A small contrastive audio-text model, trained from scratch: encoder arch conformer, encoder norm rmsnorm.
Rows from block 4 of the text encoder of a small contrastive audio-text model, named by matrix and row number. Rows with one number belong to one neuron. Each number is 200 + 30 x the weight over its row's rms, rounded and kept within 0 to 999. All counts start at 0. After the name is the row's rms in percent of the matrix's.
After each neuron's rows are labels from the 100 texts, of 14848, where the neuron reaches its highest value: "fires on" is the input token at the peak. Only what is clearly more common there than usual is listed. The data: strings of digits, spoken by a formant synthesiser in many voices. In brackets: how many of the 100.
# fc1: MLP up (text_encoder.blocks.4.mlp.fc1.weight, 1024x256), inputs 128-255
# fc2: MLP down (text_encoder.blocks.4.mlp.fc2.weight, 256x1024, transposed), outputs 128-255

fc1.610,109,176,194,209,182,201,208,191,238,187,247,216,288,199,217,224,235,236,165,141,219,168,172,211,185,200,189,184,221,240,274,216,206,216,204,159,219,177,218,173,235,174,199,179,181,198,233,226,199,223,207,210,201,159,178,230,202,181,178,239,162,147,191,211,210,190,211,191,207,205,194,178,218,200,228,191,241,158,212,250,244,156,224,238,178,185,219,241,183,195,170,226,184,217,155,216,209,184,232,216,205,166,196,182,204,176,246,184,199,166,231,220,243,180,202,194,200,160,218,175,161,265,152,224,131,221,165,299,231
fc2.610,117,222,222,180,222,229,154,174,210,196,225,236,170,207,193,154,200,218,200,197,152,226,238,196,224,190,156,164,205,168,202,208,198,179,202,258,247,235,207,163,168,234,191,191,212,225,175,188,173,214,178,220,213,168,183,218,221,188,207,216,172,196,181,216,166,224,205,221,184,170,183,267,206,173,209,237,225,185,195,204,167,198,153,218,223,207,233,234,213,182,200,244,196,201,184,184,199,170,227,217,156,202,204,223,237,196,223,231,231,232,185,204,157,163,263,174,173,244,222,200,191,213,241,213,165,161,182,92,228
fires on: "s" (80)

fc1.45,077,186,165,182,256,202,219,232,230,238,202,130,264,238,249,240,241,193,258,175,244,217,270,211,193,214,198,221,212,199,169,192,202,214,158,203,183,200,187,140,220,193,229,191,206,158,212,194,213,224,202,191,175,155,225,144,180,233,166,223,202,163,218,191,208,207,134,225,189,234,198,203,210,183,172,193,157,167,168,245,187,207,162,163,194,219,221,151,200,141,143,193,219,201,229,165,197,239,178,239,201,212,168,177,241,251,207,213,228,159,197,251,203,225,187,221,199,261,182,198,189,212,202,215,201,191,178,210,227
fc2.45,048,208,224,224,236,195,193,219,164,243,166,197,235,232,254,255,165,228,222,235,205,231,244,194,256,228,223,201,171,209,216,203,183,169,194,217,174,202,237,199,190,202,228,227,176,204,204,194,229,239,208,189,196,220,254,186,222,205,206,234,184,150,153,200,188,227,128,175,190,156,205,160,206,232,202,206,231,196,234,195,207,173,246,197,173,182,222,243,199,204,201,231,254,240,149,183,243,163,181,151,218,182,193,170,196,127,219,228,181,170,187,185,247,198,198,209,237,218,192,186,146,171,265,196,187,179,248,218,225
fires on: "e" (69); "v" (15)

fc1.88,101,226,213,259,213,156,220,183,183,248,253,132,196,188,176,165,260,196,219,184,183,205,163,239,208,240,197,229,214,203,148,172,250,239,202,146,182,164,227,199,227,209,188,229,176,155,180,174,249,214,155,191,205,148,200,189,175,244,242,204,211,205,209,252,174,173,185,211,187,176,221,180,234,159,197,217,189,204,209,253,212,131,226,202,208,149,232,187,176,217,196,223,230,195,234,171,217,222,179,245,200,215,206,226,190,158,244,217,275,194,225,237,288,176,226,213,169,203,205,214,183,150,200,198,179,207,186,193,223
fc2.88,088,171,155,197,190,213,75,228,182,184,269,243,155,194,189,236,190,261,214,252,157,187,176,208,165,166,204,171,150,192,134,186,179,165,156,205,186,173,191,181,230,218,201,187,217,206,205,183,195,195,179,206,224,209,180,183,237,228,195,160,180,189,185,161,176,190,226,223,176,221,181,189,159,153,229,108,213,222,203,162,136,233,259,168,154,170,180,217,243,208,197,174,185,173,203,155,155,191,211,196,196,178,224,147,177,198,196,221,200,225,172,210,197,234,216,190,184,178,227,220,247,187,147,235,191,217,231,182,148
fires on: "e" (56); " " (34)

fc1.555,101,197,173,246,189,209,187,207,172,219,210,158,238,243,201,218,230,243,213,192,180,213,205,169,184,213,228,178,221,220,215,149,208,157,239,230,199,250,194,137,234,173,173,244,170,189,184,193,261,193,160,163,192,208,211,179,179,215,188,160,159,181,227,207,210,218,199,145,190,202,151,201,187,178,179,208,261,162,226,229,212,147,203,201,178,222,172,153,205,181,184,190,179,215,248,206,227,197,210,250,213,231,172,219,196,188,161,182,194,238,237,240,210,186,198,193,173,145,186,225,157,186,240,197,194,188,168,195,249
fc2.555,076,163,212,189,203,209,214,231,182,257,215,233,212,227,202,197,212,233,182,173,182,191,200,234,116,208,207,194,174,217,221,225,208,202,174,216,175,229,232,239,187,209,160,177,225,161,189,164,171,179,228,213,203,167,160,216,220,210,231,174,150,144,247,235,203,219,183,260,218,198,167,204,183,216,223,179,209,190,227,248,165,163,183,236,171,199,191,198,223,215,143,201,164,190,185,147,215,158,171,193,217,206,172,260,176,219,247,199,183,152,219,266,259,159,235,196,184,232,198,166,164,205,190,231,208,199,148,206,194
fires on: "s" (100)

fc1.728,137,236,232,172,163,228,232,226,180,258,209,139,197,161,214,182,188,168,181,199,231,142,161,190,172,230,218,217,194,239,228,221,160,215,169,125,191,180,262,162,137,192,193,224,245,231,173,161,197,191,194,244,261,191,235,228,233,222,211,179,169,230,234,174,204,163,185,190,182,167,200,213,187,187,171,145,156,244,204,224,228,205,222,229,193,257,207,278,244,161,187,185,249,208,183,192,208,209,154,231,175,182,212,219,269,167,216,202,202,216,202,185,177,193,206,221,212,176,204,187,179,182,229,142,187,241,203,224,183
fc2.728,181,210,197,192,210,139,151,157,170,188,214,181,173,229,160,200,166,190,197,235,187,231,240,153,219,230,243,188,208,201,193,150,186,182,232,186,214,208,244,199,237,190,253,195,145,214,226,220,233,173,211,196,185,182,179,194,195,228,178,208,203,193,210,210,232,160,197,190,211,154,212,230,189,194,170,218,144,274,198,271,197,191,221,202,230,217,232,201,234,230,178,186,215,214,157,206,220,238,245,174,210,176,179,225,225,158,191,238,188,189,225,197,174,210,184,177,249,131,277,217,209,202,202,209,258,208,221,217,186
fires on: "h" (100)

fc1.393,098,175,192,235,172,190,205,192,238,139,230,169,220,201,177,220,158,177,195,171,220,198,188,171,160,200,146,168,198,276,189,216,196,165,207,205,229,256,224,153,194,206,168,162,219,210,138,202,212,253,172,213,225,260,182,169,185,195,204,168,146,201,135,188,194,184,205,197,161,220,215,193,182,208,235,172,242,177,172,262,210,205,179,186,226,208,181,203,223,224,178,245,250,208,224,201,189,212,242,179,238,233,203,193,179,162,217,215,159,188,193,262,260,167,151,193,145,239,235,219,176,198,151,235,207,209,166,143,182
fc2.393,091,194,225,177,176,145,174,145,216,205,217,226,194,186,210,235,166,206,227,192,228,222,188,174,162,205,226,204,182,183,136,174,178,207,202,191,172,186,198,199,185,203,241,225,213,248,195,181,225,174,194,164,230,204,188,159,158,164,232,192,236,165,203,176,205,202,213,169,209,216,238,237,182,169,201,224,226,246,259,206,170,210,186,186,241,216,146,177,197,246,223,155,196,170,155,161,218,161,227,242,177,187,202,231,217,192,221,153,207,204,200,229,173,164,221,207,206,175,196,175,203,210,195,221,246,198,159,179,182
fires on: " " (98)

fc1.213,082,173,191,200,231,232,236,180,218,241,213,219,228,268,202,199,191,235,148,234,261,228,205,220,191,188,181,200,208,195,214,258,222,207,185,222,162,147,263,168,160,170,229,169,265,202,218,218,172,192,156,184,217,230,185,163,217,196,253,153,152,186,199,162,182,178,179,194,179,170,194,187,189,241,231,183,224,193,196,254,196,189,196,179,167,162,165,171,243,230,176,241,195,216,257,187,198,219,209,242,192,174,204,169,218,150,193,242,185,198,238,275,215,221,206,188,231,223,193,231,148,196,146,174,169,214,221,184,213
fc2.213,043,187,228,207,175,179,183,269,187,214,186,197,244,154,221,205,196,165,233,207,206,157,240,158,171,229,227,218,181,213,221,191,139,201,254,240,239,192,203,196,161,178,153,149,194,190,185,180,202,162,173,194,202,223,212,226,176,179,195,227,207,230,166,176,209,152,228,132,210,188,175,187,219,176,255,228,200,208,161,154,213,218,168,221,246,229,217,150,225,297,140,247,196,263,184,198,195,144,232,172,228,191,160,211,229,198,236,240,180,148,189,195,197,175,203,221,227,212,222,193,317,183,185,258,199,201,204,206,173
fires on: "h" (49); "i" (44)

fc1.406,092,136,180,193,201,267,169,203,188,225,230,175,200,238,234,181,182,195,186,232,233,239,225,191,195,228,224,238,250,204,197,189,133,195,187,196,246,202,176,220,189,167,194,217,227,146,217,162,180,248,182,227,227,170,208,190,179,188,179,219,221,154,196,221,239,230,193,221,139,230,250,216,190,211,218,250,191,189,138,246,167,176,179,246,213,169,204,224,193,251,169,202,154,265,217,187,240,229,179,220,189,204,173,240,207,172,216,206,199,244,227,219,233,183,164,187,174,242,173,219,163,208,212,233,173,195,162,176,218
fc2.406,085,192,211,228,166,166,203,161,178,199,113,181,180,206,230,270,193,254,228,233,176,194,190,208,194,219,164,249,158,183,176,223,187,166,221,226,193,235,219,272,247,200,141,163,216,220,207,242,212,165,230,221,276,241,202,225,167,181,228,229,211,195,206,164,199,237,200,179,196,207,248,164,185,164,164,216,191,194,225,154,162,184,213,196,193,209,197,204,151,255,176,218,198,206,199,209,221,187,172,174,176,203,177,176,174,229,209,255,205,190,199,214,177,227,250,133,257,207,232,172,221,158,183,203,204,193,236,241,201
fires on: "e" (60)

fc1.735,083,175,235,218,205,141,181,221,236,255,176,212,203,244,207,240,217,214,227,220,251,228,150,210,159,225,171,157,190,224,167,193,191,192,136,209,201,206,200,193,193,256,152,214,273,229,196,128,217,217,214,239,185,194,175,175,155,236,250,163,172,196,227,204,191,183,241,183,192,187,219,150,234,199,204,188,161,206,212,205,152,132,221,198,229,237,171,190,182,203,192,176,241,181,224,217,186,260,228,220,211,217,200,181,286,162,246,175,266,192,177,284,226,194,204,179,186,230,224,169,213,176,109,214,206,238,173,184,239
fc2.735,045,211,185,164,259,235,239,220,170,192,158,241,150,215,196,197,230,232,259,225,137,200,218,211,173,188,158,270,187,204,180,212,165,211,254,223,197,283,214,192,212,152,141,206,150,203,180,174,200,170,219,217,213,241,163,179,204,212,211,225,181,189,222,220,259,212,184,211,211,207,184,223,231,199,221,242,210,204,139,204,190,194,214,232,165,210,194,217,221,185,179,207,227,161,212,172,193,236,179,195,228,195,205,227,246,207,146,243,251,208,201,140,221,182,178,207,200,258,196,181,184,174,206,200,224,196,161,241,166
fires on: " " (86); "s" (8)

fc1.69,097,184,209,205,257,206,222,244,211,211,185,148,229,240,233,144,209,219,109,191,220,240,213,214,161,194,206,184,193,235,223,210,218,175,219,194,208,210,205,196,188,186,161,190,176,189,174,217,163,182,174,194,211,195,204,173,235,179,216,140,178,180,155,197,191,194,188,222,180,230,177,209,142,229,157,183,162,213,162,253,179,219,217,247,166,220,170,163,160,256,195,201,189,231,223,190,171,188,227,209,219,243,182,190,216,207,157,180,203,224,212,244,230,202,205,189,172,239,208,229,175,208,174,149,153,232,186,206,179
fc2.69,089,143,240,201,170,208,233,166,164,217,182,145,216,172,174,209,173,144,204,184,175,152,184,217,205,170,232,193,203,164,203,181,200,216,194,186,207,220,189,102,202,175,208,210,174,235,197,192,232,162,213,169,216,212,208,173,225,214,154,173,127,180,200,225,196,176,158,214,172,170,85,182,223,124,177,219,173,202,166,213,191,195,178,203,217,225,191,210,234,161,157,218,222,218,262,206,205,125,183,238,224,195,201,183,220,236,189,208,225,178,222,163,177,144,183,184,183,239,186,186,162,170,239,192,182,227,207,163,156
fires on: "h" (44); "n" (22)

fc1.643,131,230,213,221,243,195,214,229,212,215,209,202,186,212,191,166,191,195,177,234,179,229,157,165,193,198,201,228,237,248,193,244,198,176,189,198,213,142,181,196,190,189,167,246,218,185,192,179,185,210,201,202,136,181,166,211,206,180,166,203,205,230,195,214,210,203,151,217,222,213,244,227,238,217,190,194,182,193,178,206,194,169,161,223,148,214,209,208,177,192,248,251,217,165,243,187,210,241,189,246,134,185,262,203,260,189,179,212,157,201,177,196,266,191,199,141,135,233,186,194,175,180,144,207,161,276,240,189,187
fc2.643,154,181,172,171,193,185,180,179,201,207,225,129,154,203,198,187,198,210,212,217,217,206,148,154,153,249,206,141,254,190,208,182,147,185,207,185,223,217,270,173,193,207,166,207,207,265,245,173,160,200,175,283,220,262,210,159,184,222,232,193,203,164,167,231,222,173,176,194,212,159,218,204,149,165,189,233,199,211,192,257,223,226,228,242,241,199,195,233,226,231,160,173,215,220,231,165,207,139,210,233,233,212,157,173,239,188,257,183,212,181,240,233,158,185,186,159,200,176,166,204,232,184,202,186,278,207,229,230,219
fires on: " " (27)

fc1.426,113,197,182,209,195,227,264,219,200,223,215,225,267,198,207,213,204,215,164,235,138,247,200,197,165,165,200,190,175,223,223,203,154,236,197,174,197,195,207,176,175,189,191,247,215,185,156,176,204,249,187,200,228,179,266,184,227,274,198,188,187,222,162,160,198,202,188,189,236,238,211,182,234,180,156,204,193,200,199,180,178,162,167,177,174,238,237,154,217,213,166,179,219,220,232,218,198,183,201,222,183,253,227,240,186,232,189,207,190,240,223,212,243,186,204,148,223,214,185,219,185,150,150,223,162,230,122,201,274
fc2.426,109,190,226,241,188,198,216,191,215,145,173,189,241,190,196,288,237,237,206,187,177,180,279,229,190,240,210,234,182,207,177,245,189,164,180,193,169,208,207,261,204,180,204,196,186,194,141,202,248,184,201,200,194,204,246,190,180,237,118,205,197,183,199,163,165,192,220,227,191,247,178,174,140,225,242,161,203,139,202,240,213,205,165,235,180,204,158,231,280,211,173,182,178,222,170,155,197,224,177,209,173,134,209,227,199,229,206,212,229,198,228,228,224,185,178,143,226,230,193,209,173,210,208,193,210,236,186,215,189
fires on: "e" (51); " " (48)